A small segmentation model, trained from scratch.
Model: arch unet, activation leaky_relu.
Data: trained on single toy objects rendered from many sides on busy backdrops, 50862 training examples, 87.6 epochs.
Rows from block 5 of a small segmentation model, named by matrix and row number. Each number is 500 + 50 x the weight over its row's rms, rounded and kept within 0 to 999. All counts start at 0. Numbers have three digits each.
After each channel's rows are labels from the 100 images, of 14848, where the channel reaches its highest value: "responds to" is what is common among them. Only what is clearly more common there than usual is listed. The data: single toy objects rendered from many sides on busy backdrops. In brackets: how many of the 100, against the usual share in percent.
# conv: 3x3 conv (model.enc.2.1.conv.weight, 128x128x3x3, each kernel summed), inputs 0-127

conv.54:531527457570538600465487481476512457443478495489502508462513504462472576437447468364460573476502484394446484425526452431457519454469502483490501500496487411468446547519510503506502446545448563491536521522526544441514501531521569380538448517465416415556529524514598413438530557531480433563481484450493487465445488370470438465578522373525425486449528519490602420470404505535435537509459
responds to: dumbbell (33 vs 3.5)

conv.19:534468463519497453545490643476530437489466536404618530455478491432544399500549397567509551466495576541539387522452474577520451523494417434534420429478522506463459496546519496508461525470451516426494404445519438522496523487515554515495495393517494527446471522577515519467529469478528523552500502499439454513533373509438508488510625474475478428558547535518524414459515443557485429528398
responds to: from below (63 vs 33); barrel (40 vs 3.6)

conv.6:387508471490438486490526486425573475519510489524497480511551504575433552482525526543495494505531535469547445566431577407467461521372535529571486537498482499517522313613479499476424495595455504515574509589513526583466482513454486512584510456504542381508507447553516494453523488543419447553532513495513571494463549456543520481481521525502546484448518350591509552497496398467503512538518
responds to: ice cream (39 vs 3.2); arch (28 vs 3.3)

conv.58:518510483459434455494557503464510433431467494522461509517490443535524513557572480501516465504542530397481593447596535602491546492391435539508483466507513414573450459445457491486527560481554581482516497500524532499554590490566449527559582515498406365435505514517437468506463497501454442540450530449541489434474397426493451420485569506469544499557511447479577477415548427441463597410462
responds to: level (70 vs 33.8); house (43 vs 3.3); ice cream (37 vs 3.2)

conv.12:569469479527379431491416555604464503446482577517622531469516474531418482480538548517499452498436430514525476547502530441512541459469500481475465531417385498438485447491471509420533482507505483494434465441598589522476497447480468568554595508525542395513462409496456557479444490533566541453504412436469455496534428506529558540487416499441519384471408454475537524497447435551480555505508
responds to: house (77 vs 3.3)

conv.22:485476497488536521570497465517494453500466479418469513517416479444550475455494491480446486493537500520470529476493386513530481678514449493485475546515544428534488513558538496545485500426492479444504475494459502433491550454455407550527471506494499481703542514506479537499492510495439552457373491442485396492538491431429431437640501524546525480543489560515507624402531543565477476456446
responds to: ladder (100 vs 3.3)

conv.15:586457426567491587436427485503394552392518543507568501449524421420476525506452490405464520454413428435459549463410526435477479539509515516489463518523435541482445443556579497448577420543508442473466459467478540488454472512536511497542506459520508577566499434435546471465456486495553434448501422464447411579493525455506510478479413415459443471432487589487417511561466484508509418447452
responds to: teapot (36 vs 3.4)

conv.86:465456497423525447592512459469471442465521461443408459492500439459509483422459512521403443528562527510468465501470454446501452606466451421467507530427540446531399457517505518478553520528438407422521526447383541497501478488456441533532395533505484440582435494511494483488478473531432479491457533438456465416404424392449492468550447539490582479503431483537543497419409533555508550435426
responds to: ladder (100 vs 3.3)

conv.68:422496382485479423471421493417463384438537408465477525478548457542414443499537425503551461492485507451489452496554532452437416560492435478517479466450501517512382383489499454531477504511476472367453484431494475498491484466443496533534467425440493458506404423542430434482408437502446452490467509462390552448455449446475512562535465462568553513464494499467450476481411497473526440515485
responds to: ladder (35 vs 3.3); table (26 vs 3.3)

conv.63:605435506538583459638465470516455499509451574458564417526426549504550572400435502539508474518467489529562510544475487528548476495567543452436525590502472430485509500501469509433533491496491486574448497437558541476469461429451540476509533538529467491522460443442464382467463477541491550423481454519563459439540491497506571503509371550555525513502409424515408489562429531615472552413509
responds to: from above (76 vs 33.2); mushroom (33 vs 3.5); umbrella (25 vs 3.5)

conv.116:499513536529534493531526479505635446528453479494502460472488396571453523491507477510590568506558419535455471520533480464536543405494497584524498493576529417438550621403490449470508576419507535475441466401460491483469569507571488500415420504494515611531439549528489534453465536455466586476531488497512554498468479540549579431462500455397484425565493479458518451528587512605434485551471
responds to: house (40 vs 3.3); table (32 vs 3.3)

conv.112:509479527516489459477517491613464515476485538543560457457483418529447581524542547499529446524451465434559499490588556443514477509487555504491556472538376427502446559484522495413479411468508427401507540468631455478488515463467475466546534448473478470462475463460412521454408423562486508501488452481503477394450418444481539454444461499395516575473464491443479539434441453581478578387564
responds to: level (62 vs 33.8); house (47 vs 3.3)

conv.122:533445480543437449492497573490491420457482461444475417512470428468508512405481537515509510440507505544415497429496452539434381472455408439521433433462533464503448443533523414556467548517506565517411407424396477501471530462572423478489421548515481448425533474546519490451532470427482462399573521449516460493461415428477488417453508502467523488498464447465454401476562524457491438411442
responds to: ice cream (58 vs 3.2)

conv.44:563509511518486468432472493535487451493443471533582494477466517425499529385560484431525524501508474452454449458503476446524582428486485574497485467424509433555491573501419430502487472506476462497400406385547560382497455502497490476447518553491546378430576475478515567442500478484507502477450459568574589436572535529537454423515500493420441480446456423422529439510484596426502576476470
responds to: mushroom (39 vs 3.5)

conv.42:459441414482493408524470473505491565451437391399572535520548498475451444470531502480535522505500474442490421546517450464518482594420447446445466475432462394497505504477460521598543471430574522451447534450537462524416484449495429522443536465547475430422571441522531539439451434524487459486483502486447538457500339394522425483472467500460519520592494492463508596480525458505458581469507
responds to: flower (52 vs 3.3)

conv.66:505514537413467490467503483520483471549499445502416454415453514472510509530492559468463438546465503554484511463514502605486483494585455529563483421440414536537463566410472508509488513415457491388518451454536341564535463467531448544458524629508460408473508510525411538470464500543379554472588491543503496457450485424539462447523449522518458504576501554505462498424517544413608488452465
responds to: mushroom (35 vs 3.5)

conv.33:506552524581497503459556474456574585509418457477554501489493441522535563480457523576584570495500467491473411439383407542460536516448509506550447489531548438442438430412546411477542572493527484489592450406445536499488483450557522497451424459451403571517475524438510518435548519469570461513580428454522460468453455417463475502436505542517505514490529460384557472563444489517459456417456
responds to: level (68 vs 33.8); table (37 vs 3.3); robot (26 vs 3.3)

conv.105:550518436487487391535465563494521502430379522533589492488485495433546473545511496489480617467418512519504584507458471647478483498439504497463450523443516512505417490523510501522578533466513568359543474553493511543470592438502514516505508532484539509380511519544595518615503422500495495542478540454483519448479453492466474445453577460494474482438572463483518514518467554460368385505451
responds to: from above (76 vs 33.2); snowman (71 vs 3.4)

conv.14:468510474447467447520439528580536503453469515477520484497419399530438530455567524548468450545445499500463509493521572519534531508475505426473493448514462452513467393573489583450433504458431420488545462459508433510538510447525412549571605455448474507538424534456453563468424467501449506531500431535440541398513474435622546411459580545480521436521428435447548516477517379538474557410484
responds to: level (65 vs 33.8); house (34 vs 3.3); pine (27 vs 3.3)

conv.61:494436445442457438434467486416468487534453479533482482531479465497548532571464509525560538466457538521497571484479471614453524540466480590474465563503555529532460513424538522545549465442545651439521461545452409567542417462491468506378451489491468413470484497595547392497521494574454499539556409494504465516548484465505474375519568448472493494564542493480503553536454558408445416437498
responds to: flower (94 vs 3.3)

conv.10:443490418585487481481503489484426452557575470506461508445490490412519476507606476511504460485558529395567462497387561460466555521497442502491498441614530536481504427553557525465454416459445385520419440416532451499452507451505453469448488388473481480507451463489379543527523477502492518520525461491425475445485510467522504483495527470433448426433445483504454461466559487539514344471401
responds to: duck (38 vs 3.4)

conv.118:520417441460426474460468517471583464493550526515584494422549485483494496519526487504497527585431502399475492487491471485451412566443548471519479435484419504545535418496489443466520476468481456395573465429492425482542533385512497469460569527403479512452536417547552503526503538461438431496519419436471491532469494415434450591385636548428553559497557541475554492507563440489472522479462
responds to: ice cream (80 vs 3.2)

conv.111:419436501531475477479535487518421557424393382570510481562497414494518508537528490455481424471530470478523480469506427511419520567440439457562445577399525451488494427521558493492565519498567623484525478462544493531516524433409444547448522566503537477424548436488432494530471475563527461432468460513563433463425461422473497475490517510501521491429564381607519505568489411526445508537492
responds to: ice cream (90 vs 3.2)

conv.4:444482509504507512468552498374523472484456485539494476493494512365486494459535487442480435542561563483559485447563522500474456499431492528497450460494440538488491447547477446481523432475475579526587445542502391574487494502407499462472510554369534444476550519472521483414617580524495458578565416489551487472450469370427423429545544412537426541473481492441550469483436420506472481550495
responds to: flower (44 vs 3.3)

conv.62:429603445446517413426464519476572446591520572527533521503401607429438422471535456557463479451436561504546474516423496447471495486496582497508449474477479539487484482453545438484455470464498413509590432476481461486472399425483508585446441518563490486408472378460519548520488562508491448511462487456480398470526390509496449472494471604513514530436531509423500433496544456451501447488533
responds to: dumbbell (34 vs 3.5)

conv.97:488507455499573568422491508513448500415456502507555489528494454360487431430486427445589508515464449424420543372576580487471492503454440462502439411488508566442444545550532432491499389536490457517461399524527463464482431510535585498576491537509472499556478418415516573471481547522518429481445462520494527494522467508475396461495488417516430483413499574528439445448504537476466447488465
responds to: duck (34 vs 3.4)

conv.90:547466473558406469432429547438463513522410572543545558526491511558483453547403425449520543445449534469464473452476447430421600551475464482488417550370467519429440455564536403504489480525530473454524427445460515477512432437486516498529482452529526513449520497522506505435429525471480422565544443421491532550456478489477512522365514478506484505409490449502545379563392466503480534534528
responds to: house (32 vs 3.3)

conv.39:413548514533500424505413451480559538604502435477461574500494546477438501461582539464517537503559593512509492482528504474502504436424488516503414393473493501444484441518477492570441572483507493547573465527374406452488479386517516505408448506519524428459533474537542482471524592427497471560422497420490494498519412442571421464512450440485385485485465516415551525527478431438447441532493
responds to: mushroom (39 vs 3.5)

conv.51:529430505561457424474419484477468511516484549531510527449433410588468521489471429440522479503457568432487443483536468517441570647511521510482499502436414467458440544484495498508531403425509446440576470495493552385455458496487427459507390487572433493525584516509485479510534478564548403514477491358469463461494538506502473497496454490480555474466417527368482427486485460580507572506457
responds to: ladder (63 vs 3.3); flower (31 vs 3.3)

conv.73:466522446492540560462497550440459537556503634570552510536479509387512567547446489441474485543489560461527537371442547563496504502476592476453471536490470487546423516447463494494464407539465485449600452680531471569499458518508532488537485562455543470435512483411503515445518533451516435557506451499600521466451463537418470463490547446567510588446532466500505479509429495406502426491522
responds to: from below (65 vs 33); mushroom (56 vs 3.5)

conv.35:599554528520549456541426469541557463483531400504422468517367468484521581476557479485423483515506571597456509507471483537545461369525501478528480537476582482482553492493491507418446665521553572569511428471429587471582534453511486479510559488560515465508531580530429416534459549446466499500517513402513537436478523478534471457565547494487545509568470425526543429569555531479491481523498
responds to: from below (70 vs 33); mug (41 vs 3.2)

conv.55:515458571498490489586430532511530533455464528515593387577498488496584416436539568489599442488522563467413495435526491532434503571476542425509449474537479509512527463602550493493553483466405492500593478443460452534504433456462489474495525514454567591493538560483481564534597485487559546561537495507530394565512476548463501514498572583535471499428404498487527469476515415521485516402381
responds to: house (38 vs 3.3); barrel (31 vs 3.6)

conv.123:404531501335493416400520565480500485578458501528566449486517419515426470426478487511436504463435494483463473491416481405517524489481546445562420471451408467480547533420469457449447427479495453436498423425446463439458491466433522577480425411459448467529431479532506510511562477525550529544471468478512474448579458547455477446513531538467545456508465489353440489564489454497475499450482
responds to: from below (65 vs 33); pine (38 vs 3.3); house (25 vs 3.3)

conv.28:464448422484519517457426501526499484496474473401460485446496440427471510472498511526421570532472444502463501533503574436536359418449503469506486467495431474440522550459500593469500427345507482523457547464446503516474389445501364496433497541530492562490471502471523472492492484467443533530530384513519499515454591498538574416430417467405413418502502435482499482480485552526414483523454
responds to: from below (78 vs 33); mushroom (76 vs 3.5)

conv.107:429470545466504452491458496448509537456482539548596470434525486538432431479528631450505453547425438579498431370553419484500560573464468469538507516435434458542485461527451464577430507508516495419507535418527498403528518496433472558525531499530525438460568505501466458462451454475606494496440553454568471490443403484494451463477507502546574478530446484490544554550513431465441607402572
responds to: house (60 vs 3.3)

conv.48:555503484482512450536463510474539505545490489502536452575391478465582511457555436481466571510517562524449449537507387512511498450484448535519469589489502442460557431481432483492400505492511464520482447431425638446466473399506440474463523504444509409465559519405470520501492528492459473467472450526528445468626637447529503512468485573436423455456461374564536471599512452487492528474489
responds to: truck (85 vs 3.2); from below (81 vs 33)

conv.25:508509524537542475563417473475581462520502473548530404526445504447499498443519554452512586476514547544460441512492523558513471504516575477481419519543439497422543389552486482501418518510446567556554391405483546453406343419482577498542529484504580446510552441518501490487577486533458444500572475518512537514531528497590521485487419542471408452445445368552477493585455490474497524465484
responds to: truck (57 vs 3.2)

conv.104:494531424520557465542489555528471533473507582531526512544468480539457508506379544557524493483497455543431456514413467484618475502510468470493481581459567421472460395489482463475492544483509480518449478509393575553484492477484539528483421510474515453630430479450533386461380492426500425425518536509459501550481469511570453459608442441511483442505483491480483584500375528521459377461499
responds to: ladder (42 vs 3.3); table (32 vs 3.3)

conv.31:523535456452492497503524393466506465520505495461404497489561566467508483427481492551518500497458379566588468538477556539479537414470497476548496573419517510550457497581491496547443562590508525449373522596492516530524503515511450512551503490611509435418456407471514458499486445495500505351488594556505517483478531460595551509541398512564585495512527464590424484408448538495492528518509
responds to: from above (62 vs 33.2); boat (37 vs 3.6)